{"arch": "inception", "targets": ["solid"], "hidden_act": "gelu", "stem": "single", "widths": [128, 256, 512], "max_steps": 28000, "lr_schedule": "cosine", "final_lr_fraction": 0}
Rows from block 2, named by matrix and row number. Each number is 200 + 20 x the weight over the matrix's rms, rounded and kept within 0 to 999. All counts start at 0.
# b500: branch 3 reduce pointwise conv (model.blocks.2.b5.0.0.weight, 32x128x1x1), inputs 64-127
b500.0,229,181,185,176,189,186,168,212,198,166,187,179,199,211,157,172,183,187,197,186,213,191,218,165,169,169,193,184,235,193,231,181,200,207,203,193,179,205,213,186,179,179,206,205,192,202,142,202,224,202,199,193,167,208,190,186,176,162,185,160,230,180,186,208
b500.1,201,181,180,183,213,193,170,187,203,216,194,158,227,227,210,194,194,225,226,183,180,202,207,203,210,215,168,188,206,198,185,191,210,201,225,193,194,193,228,174,205,195,195,213,203,191,209,213,227,198,205,213,192,207,221,206,189,150,228,192,193,194,189,205
b500.2,216,180,207,198,187,185,195,218,164,185,203,168,202,208,202,195,227,197,186,186,223,202,194,184,199,208,195,244,196,204,197,226,218,213,181,216,202,206,197,216,205,195,190,176,214,217,192,194,205,228,185,218,192,223,197,226,198,165,189,184,186,177,184,217
b500.3,190,214,215,168,210,167,204,221,198,210,189,194,204,182,215,136,174,170,186,209,206,218,202,196,189,206,211,205,189,196,217,210,238,185,202,178,204,164,198,215,173,194,207,223,173,222,185,161,174,198,192,184,231,195,196,203,197,198,204,221,179,173,189,186
b500.4,204,201,229,207,206,206,241,220,214,215,222,204,195,217,215,215,173,194,224,212,211,213,193,192,212,214,188,214,186,182,179,209,192,176,178,224,174,213,208,199,181,216,201,188,188,226,199,212,194,178,204,203,195,206,214,199,190,172,203,197,127,193,183,185
b500.5,199,201,169,210,205,189,175,210,171,185,220,188,221,185,188,207,210,173,220,197,180,178,220,210,205,192,188,159,192,188,182,173,167,204,184,195,175,138,208,158,194,169,178,170,187,181,210,185,184,198,190,179,210,183,211,196,211,199,188,196,218,206,214,195
b500.6,183,176,198,164,168,237,200,189,223,197,198,226,187,200,185,209,188,196,208,220,177,197,200,205,219,199,204,191,229,182,192,219,193,196,242,175,184,202,217,200,204,216,189,185,207,194,194,226,209,207,198,201,208,223,211,196,151,204,199,169,194,195,174,202
b500.7,201,193,179,207,188,184,239,180,176,184,168,191,192,153,187,191,199,200,183,195,210,198,186,204,195,162,202,223,205,234,230,163,202,180,205,181,219,198,224,211,208,211,202,151,184,207,198,203,180,195,162,217,207,216,215,198,221,196,188,213,188,201,191,160
b500.8,215,158,178,190,216,165,183,236,189,207,218,175,247,199,188,187,194,206,185,219,195,224,213,192,220,201,211,200,217,209,176,171,208,226,202,167,197,165,188,204,210,180,219,190,199,191,155,210,208,218,179,200,160,203,208,234,212,167,176,169,214,199,197,196
b500.9,199,201,207,208,170,223,202,189,182,198,227,188,167,193,177,201,184,178,161,179,172,190,193,195,157,204,183,174,211,190,191,184,195,184,211,234,216,194,173,167,194,197,220,183,179,166,196,204,187,168,194,206,171,184,187,182,157,181,192,216,227,222,149,185
b500.10,211,231,231,214,213,195,170,195,185,213,182,194,208,230,200,214,227,221,164,155,207,216,167,208,204,209,182,180,210,206,177,179,188,215,168,186,232,213,215,190,229,218,226,211,201,221,215,214,204,201,217,199,184,204,222,193,181,172,209,209,197,197,206,220
b500.11,202,202,203,207,220,190,227,174,190,205,271,227,192,221,210,231,200,211,203,204,187,189,180,195,215,196,211,213,171,210,192,213,201,201,185,203,209,216,187,219,204,191,223,191,196,220,175,182,210,191,214,189,239,203,208,206,213,173,218,197,194,187,182,199
b500.12,190,196,237,162,202,227,206,200,212,194,188,192,180,221,178,196,198,231,206,188,214,206,190,175,171,207,180,185,178,182,193,197,180,177,214,215,199,233,186,195,202,211,190,189,177,203,184,184,212,169,214,192,189,227,198,215,166,187,204,177,232,147,157,195
b500.13,213,197,198,199,183,205,200,208,199,156,189,185,186,172,170,192,198,211,183,177,176,196,147,163,201,195,219,180,194,187,179,171,212,163,240,154,215,195,181,183,167,208,203,180,169,192,219,195,191,194,191,211,211,241,190,208,190,193,207,222,211,202,197,178
b500.14,178,210,217,227,220,168,180,201,191,207,212,200,219,202,157,186,169,160,226,195,201,212,189,195,216,211,229,212,186,204,217,188,235,206,163,194,191,206,214,191,182,190,227,187,167,188,231,176,220,215,166,216,185,204,211,207,209,183,199,215,207,197,205,215
b500.15,184,204,209,195,211,207,218,204,209,173,181,189,204,198,203,195,202,201,203,211,180,196,198,169,207,206,198,211,193,183,225,192,227,178,198,198,170,214,208,203,220,186,187,203,220,207,195,199,178,212,179,233,208,208,227,218,214,161,217,174,119,207,187,193
b500.16,192,205,202,228,184,178,216,156,206,223,173,207,227,187,217,210,222,210,196,196,197,204,167,227,220,207,181,181,208,265,183,184,196,232,218,192,240,187,159,215,195,202,177,211,191,205,228,201,219,202,192,192,187,191,189,184,193,213,194,185,189,183,190,187
b500.17,175,177,209,193,219,194,206,193,197,201,206,186,230,210,157,217,216,190,217,219,212,204,212,224,225,191,179,216,180,209,202,206,194,209,185,184,213,191,239,211,200,199,169,204,180,199,196,210,178,218,154,191,206,181,205,197,167,178,218,181,170,161,217,209
b500.18,178,216,227,194,196,207,147,193,198,205,171,209,227,201,176,171,157,186,176,211,207,201,175,169,224,214,188,204,196,200,181,189,214,203,189,175,206,162,218,177,190,194,183,213,202,185,242,214,192,221,183,206,207,209,202,219,210,201,201,213,206,195,176,211
b500.19,201,186,184,203,182,201,183,191,199,225,195,182,200,211,174,186,191,213,192,212,193,196,222,221,187,200,170,205,223,217,206,225,201,185,214,177,205,220,185,209,207,222,177,215,213,216,190,194,211,199,166,151,177,196,157,178,227,216,179,208,210,183,154,157
b500.20,206,231,213,191,196,216,227,206,228,219,199,226,217,229,244,186,216,221,209,214,188,194,187,194,197,206,190,213,199,213,201,203,250,184,206,219,204,207,208,197,193,206,190,218,210,208,235,203,210,200,222,190,182,203,224,191,242,210,203,206,171,208,202,212
b500.21,216,202,217,181,200,224,194,174,207,199,170,209,205,173,188,205,205,253,171,208,208,249,201,201,214,209,185,212,201,224,213,217,182,204,215,181,238,207,201,193,206,247,193,206,207,201,236,212,187,200,191,204,217,207,190,216,201,197,196,173,206,177,180,208
b500.22,164,186,215,205,210,212,178,192,184,197,195,189,202,213,179,173,194,200,197,219,209,224,208,225,193,187,207,210,214,201,190,223,179,185,197,184,222,206,191,206,213,183,205,208,230,219,193,191,224,188,220,198,185,239,197,188,219,190,178,222,224,166,175,160
b500.23,175,154,192,162,169,216,202,233,212,149,186,185,166,192,187,175,178,186,200,143,217,212,165,198,156,208,176,201,202,171,179,214,201,212,198,192,221,210,212,198,184,212,193,214,168,200,182,224,208,198,200,231,209,225,173,189,157,188,229,169,200,180,181,212
b500.24,196,175,179,206,170,213,200,199,185,178,187,174,176,162,178,202,189,187,160,203,189,194,196,207,193,185,226,174,173,208,199,202,180,201,206,211,212,174,163,202,204,206,212,177,201,208,178,166,185,179,186,194,190,194,203,205,191,194,171,200,224,204,188,167
b500.25,204,198,191,225,229,171,205,153,156,204,216,191,206,219,192,243,226,218,211,231,210,202,224,222,218,223,215,215,182,200,205,198,184,190,189,209,205,186,201,180,227,188,200,184,192,205,207,202,224,239,176,214,181,207,219,203,198,166,201,199,179,202,219,203
b500.26,190,224,214,200,226,220,202,202,196,212,190,219,241,194,190,209,176,210,176,214,183,204,161,198,223,178,219,213,230,207,203,185,235,184,190,169,230,205,167,220,191,190,184,227,219,195,227,208,172,192,208,185,206,172,219,192,224,198,207,171,170,216,203,202
b500.27,184,227,196,191,198,171,204,198,173,204,197,177,202,201,163,212,206,175,198,207,204,171,212,216,219,206,187,174,185,200,183,203,206,214,173,208,198,162,193,169,211,176,228,182,233,193,203,187,213,240,181,202,217,176,225,196,246,182,189,216,209,225,231,181
b500.28,180,198,215,198,202,194,198,180,200,180,209,196,186,207,173,180,202,187,182,177,196,232,175,152,216,200,215,206,156,217,200,174,198,216,170,215,216,221,215,192,207,184,221,215,181,205,226,154,205,180,212,189,179,210,193,193,188,168,183,248,228,218,194,175
b500.29,233,215,205,266,217,198,172,186,209,222,200,173,199,218,187,231,181,176,214,201,182,190,218,204,199,208,174,196,177,195,235,191,193,203,208,198,200,203,171,221,190,210,219,195,190,231,208,210,213,204,164,181,148,166,220,191,204,198,172,221,215,197,205,134
b500.30,263,173,179,232,225,189,192,179,201,224,213,170,215,180,178,212,241,208,185,205,213,188,196,233,174,173,199,197,220,169,222,218,179,168,207,189,210,181,184,193,219,190,208,181,195,190,189,192,208,192,192,207,171,182,197,189,225,189,191,188,200,206,183,175
b500.31,248,160,151,206,229,175,186,205,189,224,237,196,239,203,199,207,225,202,191,199,201,193,203,227,169,203,172,178,230,186,195,199,181,188,191,181,240,204,208,181,204,190,169,226,206,205,216,177,218,232,183,191,183,216,209,207,217,185,200,174,194,213,211,196